Weights of a small image captioner.
Training: adamw at rate 0.00093, batches of 64.
Data: trained on rosettes with rotational symmetry, 195000 training examples, 3.2 epochs.
Rows from block 4 of the image encoder of a small image captioner, named by matrix and row number. Rows with one number belong to one neuron. Each number is 128 + 32 x the weight over its row's rms, rounded and kept within 0 to 255. All counts start at 0. Numbers have three digits each.
After each neuron's rows are labels from the 100 images, of 14976, where the neuron reaches its highest value: "colour at peak" is the nearest of a few named colours to the mean colour under the peak. Only what is clearly more common there than usual is listed. The data: rosettes with rotational symmetry. In brackets: how many of the 100.
# fc1: MLP up (encoder.blocks.4.mlp.fc1.weight, 1920x320), inputs 240-319
# fc2: MLP down (encoder.blocks.4.mlp.fc2.weight, 320x1920, transposed), outputs 240-319

fc1.753:103200148102127108148139128162137127188087153119124126143162182148103110162129124119102184145118115155160108142144118149136123155156081147174096103196123107130070102160149145098163187077193093143123143157145144122157127119161140108084104115
fc2.753:148088102138146098123112147090159118061163105130079077094128084146177174155136130157137079158154145085120152119161114091128158098123151127086085160129124149154202160113117149131156108108103163121190085255125050105094130150112105119138141095
colour at peak: brown (80)

fc1.247:178072123124098113163171095154153148160036145049163143129141109111112099131164110123071104110155117105090082097124159081081158131091176105118133123110092100090132119156160121160170115154138092148101083160147096154125113090129157125156127164
fc2.247:132119072140119139103105148158109103125163063112156144161220114131137141070124088077121168134141128129163137118127150117130134153176128171089092100111162159150146174130101095123126115132134143147112123152101155166141105149105139120105102084
colour at peak: cyan (27); pink (25)

fc1.419:097084062156134088144163112132105128130173086094155136183166149139093160176140077138148108123133133091180089143163129151089114079059141104145170152102163138133119160124165117091114126157116169191118121135138111143144149089124101134133134126
fc2.419:134102128121093103058117173112126168106107156132106133084070110128109104130112157124110113155125148166112163133127138124128088163114114149150107089162135083183177123142136128201121194189113112094153160174104085138153143143125098152134108149
colour at peak: pink (68)

fc1.42:140091125174082113187126110145164129118142168160122154167187134150130123132167174106073179133151078176120131185109147113107130124114191155154101105098098140149136143096141081123127136155096156144047136141112146105139076132106080164191165132
fc2.42:168117117116081185079113160107103135159137100128144149166121079113127151096121120139122097108162183098167135105144113127132104114109116137095113118162162146156199173094048112123121120126115113142116127194147111141155141153125153157122128173
colour at peak: brown (74)

fc1.541:149171105174138097106104134129180122144118167119100121178098126115111156129123093151103133130120129111123099103160120104134095135081205105105085098059148119112180169130124141125114176116133110125112155145181113111132119096145112123218161170
fc2.541:125096069107091151073117170121101118132117106120103130129129076164112137088091151150098124118123202177113147098106133113104092161120112162113116098164145147161141154164130118169118149165117103140116113164108099117121137191130130167098085137
colour at peak: green (44)

fc1.599:158087156133140115145112150123125133150158144085093168138125162053091088134135088135068179149186122180129115139178139139156130091135185173118156158065125089100160144113100121116135146155101129185093086118166141160143086125151154143190166121
fc2.599:134133102099079142053102178095140110145118154137129116143106116138150156101126142106121112081109184158143138100103170107123079130104116096123099093182157170153149137135166147161119140206112144080147144191143094124158177184127139173118104107
colour at peak: blue (27)

fc1.318:140099080113169095097129162141116127111127131095102133139173192062124145152136117092103159136207139157133152094159156189142118129067201142182111101119102135085155206167050092087144159123146145105070101112134145094179129076104104092171141159
fc2.318:162094134107082143088110180122100144116088174131136125128123078162149134074105146126100110120127166143100157114095164108147080155144127155057104102130156137178200115154133181162085137154108127125106175169123132136102161173137127140112117145
colour at peak: green (25)

fc1.539:147112161135135122160125110126169124086151149156142133151112176114075080130116188154104125100098131159154149179154160167110128119149182171136121146107163093110100118153130059147116132141151065165126147107152104137149114111129090162133109155
fc2.539:140095072117110155084109181130149107143092105145129126140109087126125148118137110149149115103149184097139121083127138119117082121071116126092103118178139154152178131125156167123133112140121154133130117193141109126156133177121170163171104134
colour at peak: purple (49)

fc1.206:197104094127153132148119104159155155106070136104151169161149142119154105135140149119102094157101060072098074091168071095114115142150134163148154132110068110108106182135147199122106122167131103171129197110094136109145163103077159168156094116
fc2.206:136118103117059174056118177139152135144132121140155162111134125152129129107126105092135115116133182162104150120135138160182107160101114144094132075170150100181179157091110120171129147157126093107142123173121134153150138168125076169089120175
colour at peak: grey (69)

fc1.568:145126162095149140139108080118184108124091111138153098116140170121123133128170128105105110142192097105143165094157148137118134112156107125183076132149132114166089156129151167123176169094146146156137121153134118114116131126171107127145099098
fc2.568:101119116157116102078110123149077145089103058147139084104120123175150200142138107163131078117132087115094126106163116092149130053093166119153124123117111164151217159097120177178149068148106162113138132208127100114095095116096119105123127125
colour at peak: black (62)

fc1.143:142095111188073126140109149081143107158122133128081126157154148092105140098168140192086160124170140061127112128125113143151125111140157084127182120106152092133127194120135044079130134107147121189061133122136117171115076106135095129199170107
fc2.143:120143111101067128060101142087126120150136076126141132141091079141113091109119165113123128092098151148121160101116145128105117168114095137139107110167156129159155146133120141170133147166127132096134114170138081154170145167128133165113120153
colour at peak: pink (72)

fc1.657:193156061176144127117164171132138082065144122123098093132154124112094089163107104151073151116160148191154170105097123129147117119089148167170157124109152098095109196117115139104108109141087113151116131125127172163144153107154129128164156112
fc2.657:120101121124111169100123220091154140177168136113126130132157103133118139133116153120153074094105151120153113102109125117121089197089058104099111136170156156145150110105145136155163156146111076131146129176120091160133143195137150201135090118
colour at peak: purple (92)

fc1.402:113132076106106150124106108167124156143094117081106163114160144107094143088172128106133121112164135139152182156153095120101155108121146097156182092126125123077112081121049107098118129137109189157165161132148181122190114139126130142142162122
fc2.402:116117142077094120087090175087131187122140191116126123101174130158123112118101127056166103139135181158107108114092130144153092185153129131088116167145145158138194118138157124144116162122105088083136150176144145168092132148161132160128082158
colour at peak: blue (41)

fc1.281:130091133179131151115169166148124109107204144123083172178113119095062095129144150139100120149161101086076141104124160161162111081094113168135155179093084093142113204158093119135120188118167141143098084131092130140152115130130127083233153158
fc2.281:134108111091075098094082185092122112130096116137104119116124105150124123095102155088138098111139188152117174124098145100094090185125118117132117083155140135153172119140185138168125128163119125102148116178131083129160166183150153162097101131
colour at peak: pink (43)

fc1.117:169139164164167033117092121158113130139117109116104149126110079135126115192141132144172131121126094105161117144184072140145161143084159200150163080092176134145109145072128107100172146122170098086134171146051122080100151109108125067098132129
fc2.117:135096132101139181137151182082160099087135155113078142094125128107109143134109142099114130200135149133143180082126130036124175139128131089117106147151077118126182130166163116101143117147081126133146070255165097152142171139125121169170115100
colour at peak: black (98)

fc1.630:118194137171178150127095116140105194139145163187108181064104160102163078113153113149163141107156127142109119152116131140135216142150130095110184092070145123139112114101053090102081130113124092151182103137104119089137119149146175120135190137
fc2.630:151123131082126134134141181131130102120125111132168087051127179123105154122106133153092117134121138071114146090147152120128195112091097112156094170172117128149147145175165156130132132149161121138142139049157161125150141131157124126133112156
colour at peak: brown (74)

fc1.65:151116097190125068141139153118152161127134154107160161170097146118156153117129165165167117108147121094136135111113114117102119076140125143114138109122096156110104151160092095142141181105147154155091090132126143109123093096135122110164146155
fc2.65:144142119107072129073131182130126086130111097137122123157112078144119135098113123123091112101123170166158180108115181103133107148150114123103100131141152150164177159137124154149122107170106143096132141197130117136127118187126139180111125141
colour at peak: green (36)

fc1.73:099052130166099095170145128100162127096143119101151168124140157100102128184142124168114169159157113133141094157186159165098115083080156155097125079145115072129108180171129111129135130097128135133093132114167092152118132139121094128176184151
fc2.73:198123121124102160080116168125114071145105125126113118165097099155134161092105122119119117105160179075159148119149137094143104144142113140091122104160160149155200141132130138135129108156110181122127121191126137131158144164136154143107110101
colour at peak: brown (68)

fc1.515:163127120175123110103100107146068097159135063113141097118124097143158117169130070145152085129166114045123136162120122131054116113087134147100163151063136103152115091150158098137180078140078121117095111131113183157141153135103160096176143131
fc2.515:152109126089124103087112189113120132095168202144100127130101132121128127088107145132115099158121147163094106123120122144152117169157105157133119161231146177124203142121155125121100182124111113117172154139101111159121146137121083183145065128
colour at peak: black (47)

fc1.51:207147131131088133122137112149166096059176173116110101172169172090117150087139126121134161166110152177085158094107163144168129100099134118113162124120129081098155112126066130134152105171083161144130132138127172143080125144099124113097144098
fc2.51:115149112115105131097140187078132133159107118113122147174095028136112172121093141145136114100110170108137112095117128078128099151086109129106094147124150170134144148129130127148115161129103094122108107199131090128129113167099144175154081174
colour at peak: purple (78)

fc1.86:145159183116154087125102076130162197137110116114158127140122096170190112093153183140126125059146128137137145169135124174213182148117097152106085162113137135104109160104141140185186127147171149122149149139085102122068059111126141084142105144
fc2.86:115069146135089178104089146076159179098154125123109162189114105147129136120111145144154118119076126120130172120132180041115069152122143119077110198126126182146128113070108105170121101169063132115092105158100103163125109168152080139148156124
colour at peak: black (53)

fc1.383:126140146190126058154131122118147169155122148067133113165167168143112152159145137114133170132133079101099157105113130153079101083115153091095116132116120092086107136155153120126134107099085147177150095106126124116121083130118144122155168106
fc2.383:177119090113102137075121177128142090143131132128114120148094093156089135112115115090103121107133193132182132115130153112149129147123122149108101115160150134146162179118128134124136114159118146120135099195129148148150127179120145158097107150
colour at peak: brown (68)

fc1.262:177113130155112077118149147137148098091125156070119131136142139067125112123090108110061149127135128125079144154145125181130131117099186110162126160089090104099177137122120133105148124150117122130113122156099094136200085077144150137127155107
fc2.262:180115081094069138073136161131102109121111149136124126124110111163117133099089124130119138117150169150135135093082145137126070153088111147103094087151143157188182131151113132154107171149105124113132152178125127122107160142139132145147092144
colour at peak: pink (39)

fc1.631:131179137158200158106119103123106163134149156158102173049076126102178085103129124140160107119158151164114127154098116129107251147132135114092171102052154135133112107107075083125098106136108091112177124149101094094091145155140176109138193157
fc2.631:149118128089122138131136170120138103116110098137166076058135183127106168114112135165093106139112128075118162070146168098138187114094105097146085175161094130156156155177163141120137131139139123152145112088168144137128135136162122139150106137
colour at peak: brown (73)

fc1.610:130097120111144091111161137161143134130127143066118141125131200059099125169156181102048168091197102146141122132113109101138131082052186133083178137150104142139178176177103101127150137137178157094096135112154159094152121117114143117154117098
fc2.610:172130134110081150085117196109098096130114132125125126133111085179137138070102127131123113104125164114151137117130145108119091136117126149119080099135132148153199133135142135139131140145115132149150133213114140140118155159125143170125114150
colour at peak: green (55)

fc1.274:117132142116141135132117157130144145151222097117143131172166125094133165181113085142121078159061089156078110112149151157070121088137172149124137117087160096110132140112134065124124169123147124149111172147084127184153075111168098106072116129
fc2.274:158125135125097109068108183095108111117104169123111097143083085134095123109129107144119153106129132172100118147153125090154111149119164155122070122161112157153181145120145153168133147171089110144141094183132103152140192177115141182128084144
colour at peak: green (59)

fc1.567:131187148117118114144121116158124078191065170114102117166183147128096100157124118106115174133123097158154112136143100139118128151161094128183099082181127102137065127172171132101167147091211088130103191159134158145148146118159124114078088124
fc2.567:127084100120142121111117183070165125069181121138092079122119097149180185154117135166143063158140149076098161119189117083132119106155146136067087170124121174151211140108137146138138109119100177121157067228124083127107115153116099109123148128
colour at peak: brown (87)

fc1.232:117140079157145132100141124155147123079191186115154120139101173065068094109155108120139156127155108121131112162093159138152079114151140137142136168057097082122080200138072080075179082173102138126140124090138116171130143076100142156206143181
fc2.232:079154110128100137105099207092179146140075155138150118148168113120154136102122154086157077109097174156134139098103139117133088172126091104125100167175128182140182047114186128172106173144117090081128164184120072137127126177121143149111096089
colour at peak: purple (51); blue (34)

fc1.372:113137128126103110183091144126172154068154117124127140176163157169132110112146134096126136075086082112162171096094124115121153125151180148131135131113166098143140123156170202159179140089102108109103158119091132167090081106097140172160143101
fc2.372:115123132080100108082146155139089137136088122082090119124186084162060151128123155101148104116096172177126128118123166128113095154120105184180120150135156188130117168137098086139127123165097112156122106199128115164138125180133153145142117134
colour at peak: purple (50)

fc1.278:131171178202142105142180145116130158097143109104121117135087107092083092163117070126077147164192103145176157122109108101103082106128177132147136174059087124120070155150164146111170171142113117217136170105088138090100094094163161105221183149
fc2.278:102126096083087137097113218070126123141119165126113114131181145187129156084089150110149077092095148164129122115108167145134086129098087075108131136181173187144176153112134123150099156196127101048153115155140104123117149171130109180095111111
colour at peak: pink (34)

fc1.222:113089137123132134104118172071108173148228155153151119095130144098084132166105155155103083123082158149125132141083156161102103098132169167160159166120143110171147069076153183149118137100136114141065107109103187155165128116123087115093147093
fc2.222:108123155129105133101137177102111114121090151117119109139075060154131136088124123122143133125076160168130129106130144094121099163067129110123075145150113132133188147136143129161134139157101118138145120189157066136105155203123161207138125168
colour at peak: purple (52); green (41)

fc1.236:132157129165088123147171176116134098075179077132106141126103111059136096152172074124094123128158090146127119154146117149151129120110155127141133107076157153146087190147097118121100148107149141125069081139108166090186110121133160087197143087
fc2.236:115118130108091129074096211073108113145080141168162143127101089149122133102102128115125119081126172143136113108109163136119087162094118088134093096147141143162207123125153138157134153187107102085146125188136100118114165161122144173141094158
colour at peak: purple (70)

fc1.373:100194169114106142149137111165121125222045135088151099148179184147079113152129135121085182124095100152158085135137125142120127158129067118186104110196124114143052096180147144122162172087173123131115176159160151153126122117162123123085102115
fc2.373:132108104157129090142096162078133123079177114155085075089134099131173178167125125158143079161162146111108154111170102075135126122141151110080080169116121179164225184107118129112151113125095165115170076233136059104093141149118099097149146097
colour at peak: brown (80)

fc1.54:087128130166225113117139091138077146129145123171135149040091116081123140071109122183181143109142127122117073165087095129138238087112138120094164057079136115120164096116138128141072124149151161140194097177105095088140075130072151141132191153
fc2.54:145061164083144170132120183097194122085147114138129069040121162136134162124125133150124084148127140049120167089152177111149198087146098108128067178159122111173176155137196151133132110131133151167166127121137127111120139145146126138135099127
colour at peak: grey (64)

fc1.179:080078131121164106147135106127160097151058070065150110138159103155082166129135129142097165120081145134157089123085143165129153153080119179145077150125128083099152135168206125112172086077141172148155114179150137139096077129124131113140119092
fc2.179:097128124145084141156098198080126109084145120143119105147184086144115169153135094088186096145117153132141135137125160079157068105150111113128072123134123160146190165090102152138108160146122194133125136172097107174117110138142064136088088068
colour at peak: red (25)

fc1.691:147058060141109140123126118110141172110109139155107129142126152059083127139124113133071181148114079105140110155173136160171101131092166140091169176135081094128125186141111104152135138124090100123100171122143182129137083138071154099140191176
fc2.691:127134096125071163053115181144143097151100135112126127154087058122148155118140124140144103093120205138138174086122140099113106115104120132109105121145150125161155139119117137145143147145141145130108118210133113124165128190115157153116094137
colour at peak: green (49)

fc1.216:201145109136125130106124187148106153060210210104119162121092138067083097107107115131139162151137122177099129169147132124177106147190188142144100141101103105099140173168147126096159190127153097165131128137126182156136088145175127090223121112
fc2.216:137096096084083132122109199086159095164078085132127126139116087118120147130118111109124135099124180120147161086121130124099087147062091094109132098171139163154178112137167137159148125158116123113102107183135051117119134172118181172143099160
colour at peak: purple (45); green (27)

fc1.552:153111067169134077090098121120112172098128062128129138173128215098102116166121084091118132084094111129087183131133107168127135117114168133093181164174083083151102099095124106180106154151093176168142173104089170094146147129072078126120145099
fc2.552:135129182114083117083115229131141124115104161130135147116109076161083114090112118181119163110088152188120117118119142102136099159085132128108103113134127116156192199120114119164113153167128127136132116179113100131126128172102106161154110197
colour at peak: green (51)

fc1.74:145124045115142096127167131109140136146176089105169148163140124156107106129134088107152144101085082095118123157171082179169104121077151109104108171120085137078116161149132173100131099145092107188133101134180167181137070120141126116128173153
fc2.74:134108132146057169077136183175136140068103093096100140128128093170130142075110155087053170086160144155117184121141122087142126121143112164099105142132148116195153138142108097134127101150110169135110141173104082125160148206116154158115104138
colour at peak: white (37); pink (32)

fc1.433:148172204136163065137123136173123135130124105086130108145117094154167126150137141144088089109129086146123114164154088165164141151087070196157092131131145148094120151121118174175172169129182150107106175124081114115130091097074100039102145148
fc2.433:091090083097131188122153161081161092119149177169081182133121168151125134166097158102139121169106132119105174107141143027109087117134138069104144131150102177149171105138133130122080120161084106115098080142147161142140157116139102185159117144
colour at peak: green (90)

fc1.431:166168091162134148143173159158099114086155153120128110136160158171147089086121075077084128094157101119093158145111126161153083098138191165128110174062113116108106100164098148155131112144142139124150162123138122109148083136183096108154105200
fc2.431:123128106147100170080076206095126133156065112134121147139109102118129138103107133128123096129153168128162153115134127082125104143142106105186144160168158180138145147113072170121125150168110080126110109183116080098129153174114161132145097141
colour at peak: purple (26)

fc1.181:136174126150161123162073120193101140203101190172114129085146192131112083137142091121110129140131088177127108108136129126094138183120106093141120075144166103160055140151060114089154165089117093129145147147145112092139164145175108088072143114
fc2.181:106058108108165138126155181078163116080132140148110108122092085097109161115122103136153103133147129083134154116112107089081089071169170121110107128103124111135224091093156105141116073115066174130110108188137119148149147141086143149152159143
colour at peak: brown (92)

fc1.398:111177114189207130117121113136111171135172133150129139052091081104150091088155123154147141117155169178136120174095125159111244143128142156118160098043160117131140116099078100104112116139115147112206098136078087085102117138102170128158188138
fc2.398:141084125080130155127135152106150103104140127153143083034129194127119178131105148154104099157114139058107163064160174072147178104130115079125077168166100135168180164172170146106114131144126137155149110112160148131149155130163126143146101137
colour at peak: brown (66)

fc1.280:140086131122141143136150153133167137163127113131103152157109130130092155129138165114113079148135079066146061110102098114108126114105085142114181114064140077113152177147113091134127131113088104111106151117107107151170088156153116081199126079
fc2.280:136144107110077137052129189106128113133107075102096113141095077149096126112105119085088148105087165189153165105142154117127131171115149174110076131138123145132147129172140139156138130183102108116125105196152100134143128169133164155115112171
colour at peak: green (44)

fc1.64:168091115158144153102131123138113130054120200120124144179125201091146095106077180177067141090138119104132158170127155154207139102099119143158100102082127111127119145155083055085142125098106149151124143134117100141193138082087105098167107164
fc2.64:138144078119074163116113165107134119155108059141141136134107073129129129116133084120137137114200192121165146073147127118089086136136129133099140103152138133165151108114145155143129119132106141137089141193130100107121109171136156178136107139
colour at peak: brown (71)

fc1.436:123161116201165083118101135160110099123142173098130176182134168075113148141171108145075132144163117132174150159066164130140065070080156107139175121062083140141121126128117111160171167081086144168119174087160117177117125114108120116174164120
fc2.436:136153072079095152089122198058137122137125090121102138132132068122105095129111142162136107116124195147122148121145125104100100164120132136115117093198141162128146159145162142137146112133142088140103080183128111126137147162129172175135105154
colour at peak: purple (53)

fc1.258:110121037128104118141127159125144123147154099139102147144159144194141138110108092098151072088131062101126137142126139140122152112095138144154119187163167073150114122121101167128127130123108088160107127100129192162138085135157144087107148144
fc2.258:144109157136064154053138178168135119104123127124114131135090094177130125096101126129073143096132192188127120121158141103148121141109126156097130121153133119175192169093087108153134157156104139143087124186109095136148139171125128174159101183
colour at peak: brown (66)

fc1.565:138152117195125132158095124106154138075105130109104181166184182114111119127149130108089170123138056097129135122079092148127147136102214116113110094089129097105130168158134132122177192124148134133076160088122178170114124121086135154109130135
fc2.565:133112113104075160050120183124132111135144175114118175112157100153116131098091144136106095118114205190128155094109165097122098182134107150123126134130156124177182175118106121196108172172129096122128110173103115133110153187124118161132126135
colour at peak: pink (39)

fc1.600:092151187147082190128076112085115100127162064136156159120092122164085115076102077172116145175141174180131092174135084100066130143196156183170104105075103120079072129098138136167102109111121115172103154129135166095142114107082091059207135145
fc2.600:125150143127136102154160198076155195116150125075107120157166143103127120058137145152157102112100097133103162153124133137117139136084136144120129207205110152135140152138173127153129127173125058110128146155107074149119181141101124186124084098
colour at peak: purple (41); blue (25)

fc1.702:153106096167121081117116153123163174079118151096133116154128173135136130120123180150125114153140135068082121179122114171173084097125131158086110111085115145143079124130153123122152181131169108149111158100159159142181072084150138133202163138
fc2.702:151129109122076134074112175102131067159103116158113128125112091117100125120129140124115120118135181157168148095115145110103088153106118125131114112180141161173172138126148154114149122185117145085118110201113111129137158182107172156118114131
colour at peak: green (37)

fc1.422:192151077126103125119131142145130119158127072066157162144173163111151127123101147131095157159209093154168174184111116113141159102083133107140085164169092118118085118098094149137166153150130186120107186137105124116164110129119138174117171067
fc2.422:096097112124112142089140203111142124105115179108114111115168108110102112145101132101141071101094177180107119106079147126173071179110051126138122143167126166152219116147093134154126189131126076130128141193130128133068151163121122145131110193
colour at peak: purple (62)